From a checkpoint of a small image classifier: arch vgg.
Rows from block 12, named by matrix and row number. Each number is 128 + 24 x the weight over its row's rms, rounded and kept within 0 to 255. All counts start at 0. Numbers have three digits each. After the name is the row's rms in percent of the matrix's.
# conv: 3x3 conv (model.blocks.12.conv.weight, 320x320x3x3), inputs 210-216, a 3x3 kernel for each
conv.21 104:090084088090087091089103099131143134151154144155158146173159174167159170164156153088090091084087089091088096129134136137149148126135140159148155139127142131133137153133141133115136120120146
conv.22 076:155139111126134131110122139119110103122116114112115118066075109073074121138138169101105094109117100119137122103101129120106136162145146128108114144127116143134131130111121116105122156152136
conv.23 095:091092100080078091071084112123129129124122124122124124141118103121115123120113128125126120126132120108123115102090091102089093118111114133135145136137145133137151162156139158160121138137110
conv.24 105:126145147134150144137141143114117115121123120118121111107104095101112104090093091066064058065065053084072071137131131140133126131116116105109096087113097081103090145134115134128109133124122
conv.25 099:085096129071093144078100144149130121129117108135123117116119108119123124114131132150128111148124110156119085087129155093140163098121143180135108174131111172135120093102110073094108073086094
conv.26 094:126134138130146138131146145115118116121120117121121111091105085101112103088098090081071067076063052076064061142139125146141133135126126111109099103117099091114089148125119123111107117106112
conv.27 113:129133144134133134135137142103105093105112103093099097114108096105100096106109109141141124136149131136145123132130135138133133144139125127119112125118114122111109142142156124134142142135135
conv.28 095:132154145147157142127140116144140147132122129164152148170137126109093116140129159104115102122140102135143099091096091089098100108139143119117149120139153132151162108151090147200115095140049
conv.29 104:170181170170178162151153127114117126127125133122124136083103120089112120106112102117129136120126126128127132171171140168166139146147147125124142129113123152128133114122130098094094101091091
conv.30 082:086072093088089105112120133118124125125124119126129127115138114156165155176160138076079099067061066081077073086106126083105115089094105130136132133139142139140143137139128108121108116128117
conv.31 096:113108106109100104111112108162160165159152159153151163097108106127129118121123124153154142153153137147146136164163169145142149134134144119116122135126119124131111103084090110085107121118121
conv.32 108:122151131117131121130123120144136137147143144148143146154134109152137114143136119096087085106096093109107105120118105118106090099087074092106103086106103078089082126098106150130121148126124
conv.33 104:135119137117114127124142151165155159151149160142146162126096107123105127134123137122117130129116125125111116134136111140138106139130099120119107129120109111118105106103121099112109095099136
conv.34 095:105094108111109107103098102123119116121116109115111105081119136104124128122130129137153147139154153124126111096087083071065073084080080119125144125144147139140142130149139139164158105123116
conv.35 103:079073073068074074080081086131134143132135142135137144164135122151109096166138113136122117135135133131135135101103097091092103103117140106113110117124128127135130149133138154137125153135136
conv.36 114:130127138139125134141138136140130108146141118140146133107131134105137124100122121147146113158157105150149125151136131149143144148147135100095098102092099105102104137115110131110120151138159
conv.37 102:135155150137152158145155167131133130124119118129124115149137126132117113118123139122126135126118120147127123168167157152152150132128141131127120142134121153135124132141131144137124157142135
conv.38 099:150118085137114097152150140092100101110116111112110110099098101146152121136133109146141158136140141131133127124102122144131135155143145149143145144133129134129128156143168139128141157153164
conv.39 090:100096099091084089067079082144149138136129132141137135091156158127174189082121109118103118140126127144145129106113118127127121108115134131147128143156130131141124117087099130077094116106092
conv.40 099:093095103105106111124124123111118111122123112119121111099112118095106093087093091142155155147148154148142139120117114122116119130125129158151152158143152160148148154136140147124143161146147
conv.41 089:111138122114144124104130117119147139155169160129156135137132121139130117148116098129122090113131083130143079097122142116138144109124133132126121122112116117102120127132113112118091121136096
conv.42 106:096121136122139156137141154134144129136138116127119107092134120118156136111136130075080102082078076099082083118129138121130133130136127105137136126153161124156153091110115102128133099127126
conv.43 074:120126097107138110095125114144140151130123128134126130106160123107154141092140129101112091122146090113132091090093076107122107072113120127130119116140128106134123087100085118124068072082043
conv.44 081:128124139116117132124140141176154130146130123125123112068088133112126135062104102168121093124123114117126105082109097095116116093114129131136128137127132125111129134089052069126109036117104
conv.45 099:092119115118136108131134115121121104144139125139134125136150118156158148101156148063075062077087054054072050101084085130107098127106097118141126103129107085108092141138147115121127104120130
conv.46 098:066077083073093099091106106104110119086097105095096106100096101100106097092091097119131151112112142129118135113116117118120120127123122155152141162157140150146136119133146118121125107104104
conv.47 101:140129137125115121145134138080092091081096096083090092104116107114138135075105097133131131123124129115118126099097099095095109105106106139133124123136117123133113095091102090090101102109120
conv.48 068:100091094114129108135113077155154163132135137144138146190137061186112054198187161111093092118112091122128105113111120115116137143145156109147127099150150087134136151166143150168132107106078
conv.49 093:077083090062081082067088096140140137132136137122128132108129105113140119077107093142128114135136126114120114132131130124128135122127139148146112151159121134156121094066086077052086095080105
conv.50 107:128090060129108080134123105104117103125136119124133112194168112186170175163184204098110077107112074099108085117101091130124093134139119154132143129103130117102138157165151167175145132134144
conv.51 088:066055113074071111071086128130140161123133157128140162185100089170098088153090140096099126080099124099106118099118144083113152079137166108127123124137127119136118129130123116120109113113118
conv.52 102:088096087088097093091099090130134126133129129121130129113126133123135146138142140120102104116100106121124130103116135106116125114114129140142137137137135136143142146120128131095112142128138
conv.53 089:103106120102133147115127137147143146133133138127133135180150095184136103172153141100097101105107093103096081116114122102120139113134147108139111109163146083147144122138117149169136137143116
conv.54 092:116112110088120115096118119114132133124134130101119115112120141106144169098150165137137128155151129161154124107111112109116120109109115150124122118119110105122115093089100104086082116099111
conv.55 109:107120100129140120132133117096116124093108113096113114146146144113117128166162157129157176147175189134157160091121122087124099114126120098121141129139157129141147077146153137218220107172174
conv.56 107:122126126119130137129138140130120121126121121129123122093111098096116100077089082098085076081071067085067075140141136133133132126120112120118104109116101099107092147118125118097109114098111
conv.57 093:131139139125149147115144145148137143140132130169147139160120128100083097141116141129111099145137116159157117089109105095116091105117104128125141126100131136127156104148114127175143108147097
conv.58 100:142140153106119145082102123145127106134125113134128123079099098092093094094101102144147142146150149156149147065123182053104162064095157138149119153154123155157118102117147108121152124118153
conv.59 097:100085080112096100105084110132129112151147128147143131146159194153158186152143152106122116114123113105099100120129117127135127103119121173134147153121142138121144134125135141136141128129135
conv.60 097:173175165185175153167149128097107109099122141149156164129147159141152146119126118115125120128128153154149170153141119146113099116099108088111098114123132123144158154120117114089143119106132
conv.61 097:170180167163160157143145147130126125135135124157151129107216225125192209139170196108125110113134112087106101165153132157152131153163135129122145113100121138115126134133121146139135127148124
conv.62 083:097112121115114107104119133125126108129129123131131124107073060179128104173106079100102136088089103100102096108104109121120152135128158108144125124154137099138125150160164101110097122119101
conv.63 088:164160155137142144128120114128121114124113103120099093105082087103102092099094106140130149113096109110091093132137124120122114114114115123116122122105126143118134169161153143112107134110116
conv.64 103:119116115113118125114112116122120119134136131129134130140130124133124119135126119154156139158170151163170149165159171159152160163158159146122116142128117132125116139152135142156131125138119
conv.65 097:077081117076080108062078106121128130117124127111127132138135113120115120127116118131140143125133144115124137104089095112095099119110111119139147119140155111136156170178149148153132126119111
conv.66 106:175171154174177152160159136130127130136135128138138131135147128132138118130121111149127130134123126147144135170170156169163153144135146131125132134127119140133125139128137136117115159134128
conv.67 098:082104111105124123100112124136139149122119130109103116098130111111151137079122120080085112082076079093097091117136146122136140115118117120135127139153141139152143110121116137130110124129086
conv.68 104:172160157147120119115068090114122112142145135164172169107135155125140149117091100119122123160144152168155177107112149102107143125138161130117111146144123145135121122124172116087128122114136
conv.69 096:136155157148165161136156147096111101120135120143142120145143100132138105108125115088106084113139109141137106126138138125141128124138133112129112139151131140148119084122090111133100065061035
conv.70 104:092107121125134146132139150124119116123124113114118112121137130149122118173131108111127132115120121124130122098096099088097102095095100152146156167162173166170178118127127135144126149154121
conv.71 097:105104070085081042097089051109122116128144138116129121108129103166180140211243151130139157134106128149132125086102108114114133121105139137151141114126127110130128150156186121110142082078127
conv.72 118:117124144124136150096118138130119126138124129160142134148134109125129133121139165087083070103113108120117108106117133093120144129160166119125135127155170107140155098163111097157113040071020
conv.73 093:142109110130093091134124117098084074093089081083077069092101101119138131083100101150156152143151152136139141104094094109105109113114108167158133159134112149147104100099097104092105103089109
conv.74 106:129115123114108118134124137117116113117117111112112105198187173200166155210189172117122115112116100109101094145139144147137144165149152110118122110110108113099099159168174140150159178187190
conv.75 102:139138149135129138143143143113123120118127125110124114103113102122135125097117105090078086086083089091086093119112109120117120116119118123138116108127094105129109162138140134119124139120123
conv.76 109:133132140136133151134142156160161163155151155155152150126124123141141142144141137095115129092111114088104091145142141146147160150160165126115115120121123123126129120120127124130128128146123
conv.77 104:114123126132129117146137125133141142141151147143151147112146150108141121125149127096107094098117108097105110144117101146122106140120103116111114113100101118104114132114126110104127119111129
conv.78 094:085077094079071070091089076109115120107116126111117124116111113110116103116116109111124132128147150119143155102095100091077071101082079117115140117119138107127145109130145146169171140177190
conv.79 096:115120114115127126115119119121115110119104090120110100089108095102127101104122094162138144163102104200134102098101102094102118082091113137126110140130117139128112140109135101049094110051089
conv.80 081:101141081117172113069104072111110103126121129119125131082152174126171169080112079108098086091118098066094100120114096127103078086086099106130121117165146088131113129139122115102108102087086
conv.81 112:119126131133140146129141145108112110113117116123121115146147131157153153171163157071067084066058067081068069147152135137138116118116100130146159136143154133138158124123120120122112123123117
conv.82 097:114123149126133138120133121164150158163144144171143145189122099143087078180128123103086072117107084129121084075085126098097123143136152106119159116124151114115159073154104132203142105157106
conv.83 089:135130113132138129135140123139145133145149134158166157119135199097163221107149208122156136139167146121143128109132135153177154147162120169148134160135114148122127114136121136163135118160130
conv.84 104:065084085074096087085084086146149154138134145126129152142125138132132143162134133114099119110091108114115127102115136104107118105101126132143141135147148134148145140113136122073106146121133
conv.85 094:047051050044051031068066050143150147130128131130132138108113128134152165175158153122097113110077099120104111074099107078094097093088113130140158142147160149155152133121124110073098124094109
conv.86 107:131087095124106103135122132189184184174164154142132118107086085124105103121106108149145174132128142124135139103112138132145161136133135147132128135131130119110109126109155142112139152132181
conv.87 076:111114126105103108080089108126150134132145138137144145150176125140163135131156122133108071122086077111088091137129116141117099135116091091133127111142131122139127142121113123094110122092111
conv.88 089:131138118176174128160165136125133141114121133113123136122112113109116110074107123108126165059094153070100143127109113125100101116112107128139130135130116145138123141129150114096134128117141
conv.89 102:167159153180170168132120124113115118138124115167156154143153147127143159098087108105115118138133138151150168140125109122123119097101121119128146140137142133129133135161175117094127124114111
conv.90 103:082069085079066087081085108119132131135145142140145144188172124165156143178154175129130116127139140130131125098092100100109128100125134130115146123122150125124147143164138149182168132168162
conv.91 094:115130140130185175139165156111118128118111128136126127139149129160171135138149102122127125097095113118102099149181149140153121118119093087116133113145162117136143103116108082093090115123119
conv.92 104:141137123157172171124129138157164171144138133163147136122128127103127145092089118139105134133101109151145145122119106114106077086086090115128124129143133138151154159129133166120128164137122
conv.93 093:069087117076104120086101112123117122123115123121112121130119109125112117113107106082061068088071071091087077091095080092091068095084069117129137120128139123128127124107115119109117124131117
conv.94 098:182198185174183184146174184112106114119116118112111116126153151123135132125130112081078083059068063072067077167166136152163149127141138097122119110114115136140128126119130128115111147129124
conv.95 102:157144146162150156161161167152159159160159152162152142133149142135156153117149149109129129122125118119115101153151160164166182171180181131112109120113121124118132105130138127147142137141125
conv.96 107:122130151124137146142145148096098092092098087089098096147126113118101102125124142143123107139132120128145140105098098121113101143137127127118138106116130099105122137115103143101101164135130
conv.97 101:122136138114124134118125132115120113123129120113123113153163111147143094155159150085091077095099083102117093122118125130129135149137132107113118099101109101084098136119125129113128166160154
conv.98 089:146138088120120103098103118142128109136136122122116114114195215121178170091116110145110105140107089106091072138127085123102091091087095115110104121122124129140160124142128150125123150123094
conv.99 106:086125158110133151107128133130132123146150142142143133136121132169154141170170171054071058072080062060053042105114124115116124129128122123131134116143145094125129101121090114146118086125097
conv.100 117:111106111105117119121122133103100088101103096091087087150133123131125121134137140152151121145148123122129115129127132130126132145137130126125134123116114113095092159146160136119146155133163
conv.101 104:109115134127139146140150148076073046079086062054068056095086113093087112078073111151165153150172167136153143132134110122121095123120109163137134153143136152142127132142135121130117127132120
conv.102 110:164115099165113092163150133170170173169166173140149153120105098133116098113107099146136150139122128119128124118111132131138148135139157132124110134127106136136119107078117120076103150101124
conv.103 116:125123129136133126116115106123118099126120101110105100077074089073095105081094102134137119132131112115130123123121121118111110112103106129119135129129133130128139124138124121127121111118115
conv.104 097:161164172148168168107146158107109116142133122177156124155137120124134147064075120093128128122142139145132126124140145108130141099119138129113135157141148132121131091177146049146133066100091
conv.105 106:085095145093096151109093132124135133142146131144154140121084151118072149143049120085117141082101126087078104122138140123143145108141142144126114145132123154138127153131144158125143138118129
conv.106 108:132136127124118116118113115101110114105114110092100100088104111072091083098095096145143147135146144128141140140118132129118139138132141100099106130108105133109116139126145148137140159161153
conv.107 105:183163145175166143174169142128119124121115122125117127117101100090086095090073077122098129089079105108087118137123101130118102116114123100084126075071105110095115121101138075057099084067105
conv.108 091:102124123136143142125140150123126134135135141142142142122119145119130150096127135127157159137143151145140126132134128155151135149142136155143132162159142137135135117134135118116123109110109
conv.109 111:127148143126149145127154146114115105131128115132122105097098070105116096080106096068073066079082060078067070140137130140146141134136126118114086096126095091107087128127099125135107100107098
conv.110 094:121108108105097099117102096121130128135137135134130120116115127108126145105120130144139128142138127116088094097092092100089083106096081122105094126112114131133126114103113133106117140097121
conv.111 096:125142142146147147156157149142149144153149141150147135104121126118128132109124129163182176158161164162168164156144128165155141158156142147140129138142138134136141119139137122138136115142136
conv.112 103:070070082111106106135121118131138142137140141153156156171132129172158143197196185112106112111100103113118119099110121134133138141138135143132146140141149144142142137131131140132141112118134
conv.113 081:116096085119097072098091073121118110119111101115106097095141119086146134113132115153140146146097112162129130105097114100089119078087107130142145141123128155151141132113141096078115099101134
conv.114 097:082118089082110091074093070127114110124110103121116117097109107099131126107125106172140149181126108190142117114115106120124127093102121139138120128123111141127117129104144133088103127075082
conv.115 116:119128135117139146131165163097111099109118106110116099086095094099099085100106079099100109086096102082096101115125122130144135126131121125121121120118119134129120130121117135128123148151133
conv.116 103:109108122114123142130141147125109115129109102131115109112105087104109112089083089134086089111074063106066088107124125107128128118133128145098102138120116132112096100072093055023057053034081
conv.117 099:110131126120150119112125111129138135135153146124148139138127098132129104138117087128124106114122105127135110091117127110121120108106128099113122106117116107115106123132116124133117115120104
conv.118 084:079102094111150117094136106158131130142104103147125124071100100096144126136177155182119096174127106149127107116133115128139127103111128153138113144141124126140112136098097124075079079043065
conv.119 094:084072097106100107124125123121122115121121116114115116173155143163149156173183198106104099101100096084080083127122121119123128121119119128117115122117122124147134123123115125132133129132136
conv.120 096:164146142136133132146145143154133118147131126145133127093105141119137169111124153112106125107105123121125141104102109098098114092100109123136137132138152132134147083119167071104163098131169
conv.121 107:066085109075098107085098111131124114127114115128121127115119142115116139121103116118092098112095108110110111099102105092090089093089092124147151132146142128141139152122130139114121151153143
conv.122 080:109140140114137153105116115133125115119114120123118126129128107174198146160220152142119114151127110146141137091102122116112129140128131130148145105137155094110105140124156108108147099107152
conv.123 113:154157171156145155178174174141140151125131145127134145157122094148106085150114106149135136136127139148136148103099117124117123132124126134120134142129138136123118149132106138121101138109089
conv.124 076:111125100099129108092108086130143125150165146131151128095117111139160160134164138114087113128090108127116123093111117107125135099103133127140146099130144090123140132110146126084094122094105
conv.125 113:122173151147185166129170168132130125136139125123127111117140148094119154080109145139127113149152143124145121145132125147144146135132130120131108139161144117149145102121094136153118092109085
conv.126 109:115138145130139134127136131130138124135144123144146126094125240085147233105156206118180158123169157103127114135155147148166153129143112151135145146117124142124120133153130151157156136153141
conv.127 120:131128125123119129123125136104107096108117103096101090129129125104117108122132122118132113134142118135132109133131132134132131155146134126118107126109098125106108176163165154137152168139152
conv.128 102:106156173096135143095120127127128117136138121142142120109118174088118188093108175116161161130181163114131116120136138124138133118132120147143139135117130140120139115141141123154153107145145
conv.129 094:120114134125123145127125130112113113116120119107112111181159141183167154184184179098076070081072062079076067120129137127131137125129132117129125113137138104131133157135128153141141152147154
conv.130 094:148151153139159172141166191138123125122111112123115116147126119145130115118136140119117132117113117140126130143143138140136131132136134133127125135125132137137140147137124155134122173143125
conv.131 110:194186156170177143156150122147150150133130139128129144113076088113096104115088092134133136129124131131127139135139131136129132130122147104092102111098104123105100103095123088073100101089123
conv.132 099:140140128138135128143133130126135129138141137144145136106102121094102127090068080211205196204194177210193170115108102119113119114113123111122123099111118113104109166147158148123137171150144
conv.133 064:129111079120129107115120106109130115131151137130145132111132084145161134118130102126095114116077110114087114113112117104120131085098132102117129079119125093138144153135159120083115114104109
conv.134 103:159134120162123102141110099127143148134147147138152154074090090075100082094075114136113127133117136133125122137140149137146155145156160081112140093116142107120139165114124159102125173131109
conv.135 097:096088087119111118108107115130128134143134132135127128169196098179190083150172059167138120155133116137132131128102112142110109131102108133109124135111136127118140152102125134098110138114122
conv.136 104:084093092072079089081096104133127128127127132127126130115099110098085091092083091110087084106095086099093079133132124124115115114110111155142144148132130140132124108090106106087094125113116
conv.137 097:124127123126139133115127131114098112107105105107101105117117145095118140108130134109093094102100086109108108139147124128145130099113118145144142141141140156150142110093105083076082100088113
conv.138 127:103107113110107115132113121181170180169154170180167181128138137119133122125116125118125125118118118122123125114121106119122103101111097168162146161158149172157153093108085111115093088093070
conv.139 094:134084097140103102137132128163163165143144142130128123122105104105122122093102115158156174138136148132124117100093115134138141143143135168164157133135146103102101148139169145122144161137155
conv.140 111:134110101141113094133108096133139139144144143153150144142146135133152152114110114162157153160155151165156146136125110136134131122136147154123132129120123132126130204155160177129156201161159
conv.141 117:130132144126125134141143151134135118144142129136133132092119141100119121098119114042075077057079072069075068123114124125118120123112106105092105097087087110085098141139141140131134136119143
conv.142 104:136134144133125130142134134105110099099111093095102087148141120133135106140147136116116106117115097107096087117108115119111110138133127125125112117099098125103112165154173153138151157138161
conv.143 097:138130117127131124113122114157148156141129139153142145210144140135081058164095088130117130115109107123127108097100134086091133115125164107102147108101147120128164126170131172203136165188121
conv.144 105:106103116102113123118127121135127113138129116136125119125139166139147153138154165117110126128106119125122123146110093134094071119076061142129117159145116145135111107127153082100133126155191
conv.145 113:150182166164190190128173167126120113123119109134135119121104120115098119120099113132088102110079097126085095146152134133147131102113121097078097105078092112093098102093105100105109094101109
conv.146 105:098121131085088127101075091123128124142149142143148135130133191142114163104057080110123109146140124165148125133149134112124108098103094132142142134128152128096114107111114110094086138134103
conv.147 100:102115126098114119118126129135125120139131109143133108101139172118140169112130155125121118132125118130125107154141129151133124148130104148146141143145139136138136128132146145131144148138136
conv.148 117:092083089090076069124101081158164167162166179167173188115136149106117115121121112133127124130123127126127128113117108122114087122106080166146150163147143159159142102090088113108109099110103
conv.149 120:127114115114106111119111122149145141150150150134140140127120119122122125130130126150151140145153147161161146166155171162155175170170182138131110138137110131128112121119114119117106133115106
conv.150 096:119105109118098106110107124155150148156149147160150145200193163182159141179171180112114115118112108113112108148144148144147155142149157128140157134137155123132155129162146147170155129155142
conv.151 092:103110117116144134130148142133121119127118124128118129083100086107112095071065076096079086070067072062065092146152128153156125122123110118107134107114123104109121122105102075066075076083094
conv.152 107:040069047044100065067068063165157157154138150143146165137125139130124140169138128118092113101077108100102125077094109079082096074063098122141132122147144127139133122103137103064111122108133
conv.153 078:082067077100121111102109097167165173147130151140124141162129083176122094189158129119096117103090103128123129121120142106118150114121156089126113089160146075156152123134116137151112133132103
conv.154 107:081085081083071079113093096127125126125129132136142144131110119118093098140115101139119119130135133134140136104104110084092115099114143114108108129119123145113115153124128150137118142123126
conv.155 110:134115098130108110122119131121126114123130119119135129109122118109116106112110104155165156167169155165170148140125126129123129123124121116100101111095103110103107159149147155142136165158157
conv.156 107:094111142113120130113119132125131142128134140111115123106114093082108117103117139132133139129116133119110118127135122124124106127106074147158149122132149096089129136139124139147136129137122
conv.157 096:089106093113136117112128106124103102112088091115101113088108109082104105087098104132086096085060088130100135102123121107126121094110111134115127138126137136127129118090102048047083052062115
conv.158 086:150141130148141132133133143127129115121129116136144121139221239178233234169206219116136103117141126100123116168160143169168154146150126144142148134127132143129129129129111143158147124165139
conv.159 081:122119107107121124106127129101104096116120124115119116092104090120144119119152143104130119149164142146144135132120123145149144119132135113130103103142118092151126091119088123135091093104084
conv.160 091:118122128131153134127155140120112103118108100120103107104133130137163140121139104112130104105116107130127138104129125111137134115137147150112113142138122131134127064089066023058060028047076
conv.161 089:143102080126114100098123127163149145144128125131116112069098120092112124096099111161150168144133131132119101116122137129156161135140135162162176158129133140103102131124163105074110108116137
conv.162 101:057079080058093083075071070139140147136134144128135149156125125145121135190143130112098109104099109109113122097111129105108120110100130127137140131147150133147144144115123129091093148126128
conv.163 095:137116118133130118136137126124121109126138121124133119128157149136153136132158144134129110139130112141132111171152150172155148172160137115106105110118098098113087162139164132105147174139178
conv.164 104:176157120157117093148118112141146156130135148116128137076088112083104103072074063161156171159148167148149157117101110120121133139144152119124119127131124124130127141114157148114138175121142
conv.165 095:202176173184150129131119105117115110111111114153153169132116113128148141099124076121132114125115112120105129128125115139116107133124120128148151160151143103107099196154127136100097093051076
conv.166 119:139139129172149136155137128144143135147149128151154122091150177104179199113176200117158127140204144124164121133129121144142137141150121150143138138132139138135143118135101143171141105150118
conv.167 094:168170146172166137186165116086115162106129160104131172130135142096135127128146106103121158116122141092127161137141137136141134146142126101131105114144117122148122142106131169107118131096125
conv.168 099:091112120114134123113124103141131121141130115148141117092154167113161170067126154106096103129102099129114102125123097117102078090080060142152150143147147125131134118144142128122140128119136
conv.169 102:155142136125121126130119132117112104115108102126114108095108140092121158092094116146131151121091114142109112121108097117104103113101106144116131123112126114111122130116149102083129119099128
conv.170 099:096135153116132146115140151114118105109120107093100090096096121066089134069101142141132126138122128131103109148147146152149150142143136136147124147150145122138143131128131134133141119107106
conv.171 101:149152154148140130136136120133141124141152131151157129090191245107195231110172184125155131134163133113129108158166146162167136137137093159133142139111118151117123121132119141160137129156121
conv.172 106:131132147131115128137133140163161153162158151160156133122109100131114102113099111159159157133134145136132134128112104133124108136127121151124135151127130134127129145146147149138135172155150
conv.173 091:084075068084073078096092099109107107107113107106106104110110108117116107108101115150170162154175180143159167113110109123126135145152153157137131162150138156145137128138133137147132125144120
conv.174 108:129153129131166146094137136137144149143159157159177156105129169078128193075088170106127131133135125117140111122131104131138114111116092137133123125137135123126139079118134101121149095108133
conv.175 095:162163170154148159164157161118107096113105096113106104120116109104111095115106094109108123106103119121115125123124113122119110120104103122121128131124119137131138146139144135127135155141150
conv.176 099:074089100083103099094095089120117112122119117117117120121151153130143143119120123116095083106094080100091085093088077075077061064062062118126135115122124135130130093103108099110106103119115
conv.177 105:127136134127131125126119112119112110116107107111107114089093099102095086116099089181167171174153158184173170110104102095093097089084103125127141127125136122130141144133131126111123139137138
conv.178 100:153148131137128117111108129163138103172150126174160135137139153163117135147093108183143143163154143176176147140124112146122113132125129136114124129119119109108112145102196133110163152146142
conv.179 104:131133136148132138151144147151157156156153148152150140127142143142146152123142148111121126104114122107114107145146151150153162160161161134117119131131137129133138104118124117143141121144124
conv.180 111:146141149140132129141137140084096088094105101090102096098108083105131121077108086121118108106105101099098103113107104112108107111110110129131117118136115111131109127123128109108117112109117
conv.181 106:101118117087111116089115107122124126119122123119121127110104123103110119102103119136132122150149130152166152118112107104095091107092089108112129109110127128131132121117090142139116145158138
conv.182 091:147140134146140131142142130125129128134125123128127121124119104114106081122096085185167174169137154181159169135137128143140129133124122143135137127126132115120133179159153174143151191167176
conv.183 116:138146130115126123134128116136119114130125125125126134075093119096109121118121128131140120143159152133159156085074061090082081097092088140126139106104120118091121121133115136128130143142147
conv.184 103:145148148164160150160163158096106103110109103100105095125119121112091091112082085173170167171162153175166157105097097105093085100100099142146138148139121143129121136126139134123138163152161
conv.185 117:083062074096079094131099089135133146135139154138144155157139115134113090135111094137139128137143135142147137114114124121110136141142152119096110120108119146117119133131123156152129145129136
conv.186 109:155152156138135142152146146113120120121125123121127126117121125094115117099105100139135154130115135148143142137122110135122111122108106134115129115101118134126133167146158152124141174151152
conv.187 102:091098123106109119122127136121120113139139140130133132149142142144151161139139141093055032057047046035027032105112114111113117105101106127119124114123121112114118155114093122110114108106105
conv.188 100:135119111158152160154153156164165161159151138154150131158113112145102126136101124149136116155125096159126124102098103111104095107113107141129118128121124136130128143124142153110134164115148
conv.189 090:115125110113138114128144112118102109117103105106096098111149111144156124099139088089071127091079104111100119122130119120125113118127122103098106118127121116119099109100131083070098081080125
conv.190 103:158144129141130120128118126121117120129132126130132124133156160123123112110077099137124122130117105110106093151129106126101094105090097117090103125102113145128126163139136161122126171135139
conv.191 116:124138142128146138126149149111113113121121118131122114085101086096111105080095105082075071077072059074066077139137134142138133130127119114100098099118105081102096130128109118126110102106106
conv.192 100:082108106087113120104117125104101107107108107098096104087097111107115107105102105182167114169167128139134130130120101126122104124124103105115110106111124097104117172145134145125129155147155
conv.193 107:177154130165143120160146118136132114151138113144127107151202227157206209151199152153157119160177125121130103155147114170153106158126103124137153116129150130129148145138122171167141130125104
conv.194 120:135128121146125115132132129099103087115134107130134102129136178123131163121130154119133119120135126099113120130123119132131128118117109171155158162129138154126146127130119135133118122130130
conv.195 065:130120090091095087115093086114110117104112120105112117123130115122133113136114100091149181124186202144189182079095143082099148105132165130111104120121118113128126074103161131144178147156183
conv.196 102:108148162121147154116137144128133132121128130116120116089087111078075111093093114110124107114131136122129132158173183165174176156158158136125119144140133117135131101113102118154127113134106
conv.197 092:077087094073063068091073080110122129114121126112125123098119125099114134078091116140156155146167177138172171108093089089066060102080081119138145119135142124129141135146139144172169143184169
conv.198 105:129106091112098098096078090118117097140148123142151132171190212178184183151149118115115107119117110102112109147147135136137134104108126139145153132136148128125143138137124153133128138118125
conv.199 103:113123131123101109131109112123120118110108109109117113092117128097118112082105112153160173162162175166165168110097113113096107126112122145154150145148152137144154161144150159149166173161170
conv.200 089:086137146100147154094139148129137144119121143111114132116100086110108100105101100119115138100083115117109129138154139141145140126135136122139110143163131144161135116112124107096090124106089
conv.201 098:080082074071085066068080080130136133132132137127132136103120108115141131103132120149138122151144123120127115160147140148135131139136138133130103123143112135146089090072081089076092093089102
conv.202 091:148146145160141115161131093099121140099124148101122145114135128109132123109119129130150172117135163122145177148117092159124095161136128112143138112125138093109137141150160139146165153152176
conv.203 102:098120118098147149086132138138125120139129126137126123096121119103121129097112128122113094127132096117119083083104101079114116079111109138119126134122129127131131087100094075105100066109090
conv.204 079:139141127145146115139149132115134130124140135110127122080091081089129078070105070116110111131120119114128127132124093135131103131130116094132127092128128089110122135097114151097094166117098
conv.205 104:147139151150133154147152158143139134146139133143135129141139147150150155128149146113130129129137128130126113161167174163167171167168165123133125128139131124129132121153148139159156142149131
conv.206 078:111099096098110113115108106107114126087098118084084104131119099137152146128115085153146132172167127172156106113118127116117135114120118120104118099118127099121130127106104146128111144135107
conv.207 086:088150172110157177100156177152116118147124132150119112099103126094114145036066130133120119133139139124134097086139150100143157108136151128116129127113133123121140046112112046156136025147112
conv.208 084:114126125138151132140140124153141144147138134149142128071097149086127190069099167125108125122112136133148157085096097109104095094093096117140132121142126131149127082093114106115139097123131
conv.209 099:062090119070095105076098089123122115124126125124118120128150149141139143111122125087080085096086078102098083097088076092078060079065059102122142103128146107132136145123121139120106148143122
conv.210 088:117133119140153109150159099130143135136142136118128126103136107091155141073145132117104073125119091107103095105092069120102086107103092091120111107144123123138111129094073163125090118095075
conv.211 106:034035051031048043065067055139137149131131148131132147168127108175123120204145138115099105092088104089085105095100115097091109110109143118136142131149151133156147141132138121103110119100115
conv.212 092:131136152134150138123141117117106111127105105139129125133140145103136165025088140103143121118147113139142124114126125121130117123127124123108136146145158137145131116189122097156094069094052
conv.213 128:167157139163159151159160145102114117116125120112122122112122116117131122117119103144149160139137155139138145147133141147142150160158164106108113091095105089096100181156172162139154179160168
conv.214 120:135129133113114129137132144117125121127133133128128125104107118091095084111104096082087090101094085094083076146140127133120111122107108128119084106106083129107098153118118156123114161131136
conv.215 086:131090074133102077118109103149143127149133118149134128107155152124198192080159137126111128151111110144107088112112097126115106099096113145144124139153122139158131105109101100073101070077087
conv.216 110:138110108129112122132130146113119115107112113097108115146136148121126145167152150139126116115104102100094105125107108124111113132128135136122117125098093130104112155109150144099142173158173
conv.217 104:143104080122095089132112095134137134136139136136134132114123132119127134103116120151173170171188181163166161093074106109114135119133140160125108147116113147107119127139165144144157138159160
conv.218 103:121105105124107090123097081107106109111105104119106109077084082084099083079068058196187180195185176202185170109115127103105129103121136094093103102104109101101110165159159162146141146138128
conv.219 079:093132167113140176124133147133112109153150147143129120159151129122127124045057131105095105125132134136141115099115120118125130113138153123123140111119159116130152057135131079153131079121081